{
  "encoder_arch": "wavenet",
  "model": "contrastive audio-text model",
  "dataset": "synthesised sound scenes: up to three everyday sounds over a background",
  "train_examples": 26041,
  "gain_aug_db": 10,
  "noise_aug": 0.01,
  "n_mels": 40,
  "hop_length": 160,
  "input": "log_mel",
  "spec_augment": false,
  "win_length": 512,
  "tokenizer": "char",
  "vocab_size": 31,
  "loss": "sigmoid",
  "embed_dim": 128,
  "encoder_norm": "batchnorm",
  "encoder_depths": [8],
  "encoder_kernel_size": 3,
  "encoder_stem": "single",
  "encoder_widths": [192],
  "text_encoder_causal": true,
  "text_encoder_width": 256,
  "text_encoder_layers": 10,
  "text_encoder_norm": "rmsnorm",
  "text_encoder_norm_position": "pre",
  "text_encoder_activation": "swiglu",
  "text_encoder_mlp_ratio": 2,
  "text_encoder_head_dim": 16,
  "text_encoder_fused_qkv": false,
  "text_encoder_bias": "all",
  "text_encoder_qk_norm": false,
  "text_encoder_layer_scale_init": 1.0,
  "text_encoder_parallel_block": true,
  "text_encoder_inner_norm": false,
  "text_encoder_positions": "learned",
  "init": "torch_default",
  "residual_init": "none",
  "optimizer": "adamw",
  "lr": 0.00065,
  "beta1": 0.85,
  "beta2": 0.98,
  "eps": 1e-10,
  "l1_shrink": 0.03,
  "steps": 12500,
  "batch_size": 256,
  "epochs": 122.9,
  "lr_schedule": "linear",
  "final_lr_fraction": 0,
  "warmup_steps": 620,
  "weight_decay": 0.3
}
Rows from block 5 of the audio encoder of a small contrastive audio-text model, named by matrix and row number. Rows with one number belong to one channel. Each number is 200 + 20 x the weight over its row's rms, rounded and kept within 0 to 999. All counts start at 0.
Before each channel's rows are labels from the 100 clips, of 14848, where the channel reaches its largest size: "strongest on" is what is common among them; "loudest band" is the band of the loudest frequency at the time of the peak. Only what is clearly more common there than usual is listed. The data: synthesised sound scenes: up to three everyday sounds over a background. In brackets: how many of the 100.
# filt: filter width-3 conv (encoder.blocks.5.filt.weight, 192x192x3, each kernel summed), inputs 96-191
# gate: gate width-3 conv (encoder.blocks.5.gate.weight, 192x192x3, each kernel summed), inputs 96-191
# out: residual pointwise conv (encoder.blocks.5.out.weight, 192x192x1, transposed), outputs 96-191

strongest on: background: none (75); coughing (34); explosion (25)
loudest band: 2000 to 4000 Hz (50)
filt.123,198,201,198,201,200,200,200,200,199,200,200,200,200,202,200,200,200,202,193,200,200,201,200,44,199,200,200,203,201,200,200,200,199,200,202,200,200,200,200,200,200,200,200,179,200,200,203,210,196,201,227,200,199,210,192,196,195,89,200,203,200,161,198,200,208,219,204,198,199,201,200,200,200,200,200,201,189,200,200,199,200,200,200,200,200,152,200,201,201,200,200,251,201,199,200,231
gate.123,200,201,200,234,205,200,199,199,200,214,204,200,200,156,203,194,195,201,170,203,200,193,200,192,199,201,208,201,205,200,185,200,207,202,209,199,166,201,199,200,200,199,201,199,205,226,201,197,199,200,207,163,186,202,201,178,167,195,200,200,231,199,200,201,207,183,207,193,199,201,157,200,200,202,200,168,198,200,170,199,244,200,180,167,200,200,211,182,200,198,196,284,201,199,200,261
out.123,228,201,200,200,200,201,200,200,200,199,199,200,200,202,200,207,202,224,198,144,274,202,200,226,200,179,199,200,199,200,206,200,200,231,200,200,200,200,200,198,199,200,259,200,274,203,200,200,200,201,200,199,200,193,200,200,201,248,200,220,200,200,199,202,198,201,200,200,200,199,200,200,219,199,192,214,200,201,177,203,172,201,201,200,200,200,198,200,202,200,210,200,200,211,202,200

strongest on: glass breaking (50); thin (high-pass) (32); first sound: glass breaking (31)
loudest band: 2000 to 4000 Hz (48); 4000 to 8000 Hz (32)
filt.92,216,200,201,200,200,199,261,200,200,200,199,201,201,200,199,200,200,202,180,308,249,199,200,200,200,200,200,199,200,200,215,205,259,201,200,130,200,219,201,192,200,300,200,200,200,200,275,200,205,200,196,200,200,200,194,200,200,200,200,200,209,200,199,200,200,199,176,200,200,200,200,200,200,199,200,218,219,200,200,201,200,199,200,198,200,199,271,203,200,199,225,200,200,202,200,200
gate.92,190,197,181,203,210,192,200,212,179,200,198,152,198,140,195,200,200,189,172,193,200,200,200,201,201,198,200,225,200,200,187,200,200,203,200,201,154,199,200,199,199,199,200,199,201,318,173,192,196,199,200,200,161,200,203,199,201,200,200,200,201,194,198,199,182,194,199,200,138,321,191,200,218,198,198,175,196,200,194,156,200,200,184,194,204,200,198,189,210,199,200,200,201,200,200,200
out.92,200,199,200,200,200,199,201,199,204,201,151,157,200,200,194,200,200,200,200,200,200,201,200,189,200,200,256,216,200,200,156,200,200,200,207,200,201,200,201,199,201,200,200,200,200,200,195,183,200,290,198,200,197,206,200,200,203,200,222,200,200,200,201,200,200,200,201,201,194,307,206,200,200,200,200,168,200,201,200,199,200,201,199,199,196,200,201,189,200,180,199,200,199,200,200,200

strongest on: glass breaking (84); background: none (74); first sound: glass breaking (65)
loudest band: 4000 to 8000 Hz (80)
filt.147,200,200,199,208,188,227,200,200,200,200,203,200,200,200,259,200,200,200,194,200,200,200,200,200,222,204,200,191,200,200,200,200,200,200,199,200,200,201,200,200,200,200,252,185,199,200,190,199,202,212,259,200,199,200,199,200,216,200,201,208,208,200,199,200,201,224,200,229,236,202,202,200,200,205,200,208,200,201,290,200,200,200,201,201,211,199,204,200,200,206,187,200,221,200,200,199
gate.147,261,181,204,199,235,200,200,226,199,200,199,200,204,164,200,202,200,200,201,240,217,200,200,200,200,202,225,197,206,210,198,189,200,200,200,200,192,231,205,122,193,245,201,201,200,202,253,181,206,199,200,177,200,200,201,179,150,200,200,130,205,201,200,203,197,199,188,200,198,200,192,200,242,204,202,199,200,183,200,200,232,196,200,200,200,200,200,158,203,171,202,200,130,178,155,220
out.147,200,200,200,226,200,200,200,154,200,200,200,200,200,199,199,194,200,200,200,200,200,200,225,161,200,200,200,199,200,200,195,199,199,200,200,200,199,200,200,199,200,200,217,200,200,164,200,239,201,199,191,200,200,200,200,207,199,176,200,199,200,200,200,173,201,199,200,221,200,197,200,199,200,221,289,241,200,221,199,200,200,249,199,174,200,200,208,201,193,200,200,206,201,200,200,200

strongest on: glass breaking (61); first sound: glass breaking (49); background: none (47)
loudest band: 4000 to 8000 Hz (58)
filt.189,200,200,125,200,200,199,201,241,200,192,197,200,274,201,199,204,200,200,200,196,199,309,199,199,200,221,194,198,200,200,200,176,213,200,200,200,200,200,201,200,200,200,200,200,175,234,200,200,200,200,199,200,206,200,200,199,200,198,185,201,200,199,199,201,200,200,200,198,200,215,181,195,202,198,200,200,143,257,200,200,200,200,199,198,200,201,200,200,211,199,181,200,200,201,200,199
gate.189,202,196,207,186,220,202,177,199,176,204,206,200,201,194,201,200,200,200,200,202,200,159,201,206,200,200,217,201,211,200,202,200,197,200,219,200,186,201,200,200,202,200,222,200,211,200,200,201,200,200,202,166,201,185,197,200,201,200,219,198,199,216,200,200,158,169,225,202,202,201,200,209,201,206,200,199,184,197,186,178,199,200,125,200,195,200,218,188,200,188,222,195,182,193,199,235
out.189,200,200,199,200,225,197,200,202,199,204,200,181,199,198,200,200,201,200,201,199,206,200,118,198,200,200,200,193,200,199,182,198,200,149,199,200,199,199,200,198,200,200,200,202,199,279,200,199,202,200,335,198,203,199,199,201,174,111,201,200,201,197,200,200,142,203,212,200,240,207,200,200,198,200,198,192,202,195,206,199,200,198,200,221,161,200,196,200,200,195,200,190,200,202,196,200

strongest on: background: none (57); meowing (38); mains hum (33)
loudest band: 1000 to 2000 Hz (36)
filt.59,201,200,202,200,200,200,206,200,200,201,173,207,201,200,200,201,198,208,201,200,200,200,233,200,200,199,201,201,200,200,200,200,200,217,202,184,307,189,200,200,228,82,199,200,200,200,200,200,199,200,194,199,210,210,201,199,200,200,199,197,200,200,200,200,169,199,200,199,204,199,200,200,185,200,200,200,200,201,200,196,200,201,196,200,149,200,199,200,204,200,200,200,131,200,200,200
gate.59,274,200,200,198,218,200,173,242,201,200,200,213,226,185,198,198,193,190,201,228,203,200,138,204,200,200,205,169,200,200,175,195,197,166,200,200,121,200,200,200,157,200,200,206,232,200,262,191,191,190,200,193,200,187,172,197,165,200,203,147,202,234,200,200,199,200,183,199,198,199,198,200,222,200,179,190,203,147,190,200,203,172,200,200,200,219,200,140,195,201,238,170,200,199,198,205
out.59,204,200,200,200,200,200,199,201,237,199,196,199,160,200,200,200,200,200,198,200,200,215,192,231,202,200,199,195,199,200,200,200,200,199,200,200,200,200,200,200,200,200,201,200,200,201,200,200,200,201,200,200,200,200,200,200,201,336,200,200,254,200,200,200,202,200,198,200,200,200,200,200,200,155,98,200,200,200,200,208,196,200,201,200,200,200,191,200,200,200,200,200,200,200,199,200

strongest on: glass breaking (98); first sound: glass breaking (66)
loudest band: 4000 to 8000 Hz (61)
filt.118,200,0,200,177,201,199,200,199,200,200,200,200,226,200,200,213,199,201,201,200,203,292,200,201,201,201,200,216,200,216,199,200,201,201,200,199,203,201,199,197,199,200,200,200,201,241,199,199,199,199,199,200,199,200,178,200,201,200,201,200,200,197,188,189,201,200,197,199,200,240,199,200,225,199,200,200,167,200,199,200,200,200,201,200,200,200,200,200,200,204,200,199,203,202,200,137
gate.118,200,148,201,207,200,98,201,207,200,201,201,199,193,156,219,200,201,194,192,203,206,165,200,183,223,199,213,184,204,200,201,202,200,199,202,200,178,200,229,57,209,200,202,200,199,210,203,201,202,200,200,200,200,192,200,200,193,200,200,193,244,200,234,200,190,174,204,237,191,200,81,199,203,200,200,202,231,197,201,183,200,200,201,198,199,200,199,201,200,200,221,172,198,201,201,221
out.118,202,199,200,200,198,199,84,200,200,200,197,186,196,209,201,200,200,200,200,272,200,227,200,198,200,200,220,190,200,199,191,201,209,200,208,200,200,200,175,200,200,201,202,200,157,200,200,200,207,200,200,200,200,199,185,200,200,200,200,200,200,201,200,201,200,201,219,200,216,200,200,199,200,200,201,201,200,199,200,130,200,201,200,199,200,194,199,200,201,200,199,203,199,199,200,200

strongest on: glass breaking (100); first sound: glass breaking (71); thin (high-pass) (28)
loudest band: 4000 to 8000 Hz (74)
filt.19,200,194,201,201,188,198,212,200,194,199,236,192,200,200,208,200,201,201,201,200,216,192,200,200,201,200,199,198,201,200,201,201,202,215,199,201,200,200,199,194,200,211,201,199,199,208,200,181,292,201,194,227,200,196,202,210,227,198,199,201,200,200,198,197,200,197,200,201,201,211,203,199,260,200,201,192,202,199,202,239,199,208,205,199,247,198,200,200,205,200,203,199,203,202,200,200
gate.19,200,146,220,200,197,200,199,202,201,239,196,193,200,160,193,204,200,202,201,200,200,184,200,201,236,203,200,200,196,200,186,164,200,197,201,199,177,200,240,97,199,200,201,200,199,265,199,200,200,200,195,194,198,185,208,194,187,200,196,189,199,200,206,194,192,185,199,202,200,202,118,199,201,214,174,183,233,197,141,188,200,200,190,200,200,201,199,200,203,172,234,176,200,203,200,304
out.19,200,188,200,200,200,197,202,200,166,203,189,198,169,201,199,219,200,240,219,201,206,200,198,200,217,219,279,200,240,200,199,193,117,252,200,200,200,200,200,184,200,200,200,204,158,200,199,200,200,200,200,195,199,200,201,200,200,200,201,190,195,138,207,201,200,201,202,199,216,200,199,194,199,210,199,199,200,201,200,94,201,200,200,200,197,200,200,200,262,198,199,200,201,199,244,209

strongest on: glass breaking (55); first sound: glass breaking (40)
loudest band: 4000 to 8000 Hz (50)
filt.156,201,202,199,199,198,202,201,200,200,199,200,200,200,193,209,198,200,199,200,198,198,198,200,200,199,199,199,200,197,200,199,199,222,200,200,237,200,200,208,197,199,200,200,200,201,199,174,356,269,207,254,202,286,201,196,200,200,200,202,200,200,204,200,197,200,200,202,200,198,232,200,205,232,202,200,197,195,200,242,197,141,200,200,199,215,198,229,200,198,198,204,200,200,258,209,200
gate.156,199,202,200,201,199,202,200,204,195,199,197,200,232,201,202,200,200,206,208,199,199,161,206,205,229,202,200,183,199,200,197,200,200,200,195,200,200,181,240,200,203,198,211,195,199,244,195,191,200,200,200,200,194,168,212,202,205,203,200,151,195,200,200,154,178,201,184,200,201,200,102,200,200,229,200,198,202,200,198,170,199,200,201,201,186,207,194,247,264,179,196,194,200,197,208,249
out.156,201,200,200,200,202,201,200,200,200,199,197,199,200,200,198,200,201,199,200,200,200,198,200,199,200,173,201,200,200,200,198,199,119,199,198,200,278,199,199,199,198,200,228,200,199,201,202,202,200,204,200,200,203,200,201,200,166,200,192,210,200,151,200,200,199,200,195,201,200,199,199,200,59,200,198,134,241,201,200,200,200,200,200,200,200,225,199,200,193,200,195,199,194,191,176,201

strongest on: glass breaking (74); first sound: glass breaking (53)
loudest band: 4000 to 8000 Hz (73)
filt.134,200,199,243,197,167,200,199,200,200,199,200,200,200,163,200,226,200,202,196,200,200,200,200,198,316,215,210,198,193,211,200,200,209,186,220,200,198,246,194,173,200,200,184,199,200,199,199,200,202,200,199,201,200,328,171,200,200,206,200,200,200,222,201,228,200,193,201,200,200,201,230,200,200,200,200,198,240,199,200,198,200,200,213,199,200,200,201,201,201,200,201,199,200,242,183,200
gate.134,203,197,173,206,201,199,200,200,200,200,198,200,205,195,139,201,194,248,200,200,201,176,202,178,194,200,196,195,187,202,189,200,196,209,192,181,195,184,208,143,206,199,200,197,199,210,195,198,180,163,200,199,200,192,200,202,200,199,189,177,203,147,220,190,166,200,188,199,200,203,136,200,200,204,200,199,211,200,180,200,200,199,188,202,200,203,195,204,199,189,205,154,200,199,201,201
out.134,200,200,234,200,201,200,200,201,201,203,200,201,200,200,200,201,200,201,290,238,200,200,151,200,205,200,200,200,201,206,200,182,200,201,201,200,370,200,185,200,201,198,224,200,201,214,199,164,200,199,201,201,200,201,194,207,200,201,200,200,202,200,205,200,200,223,201,200,201,200,200,205,199,210,206,200,212,201,202,174,200,201,200,208,200,247,201,200,200,210,202,162,222,201,202,238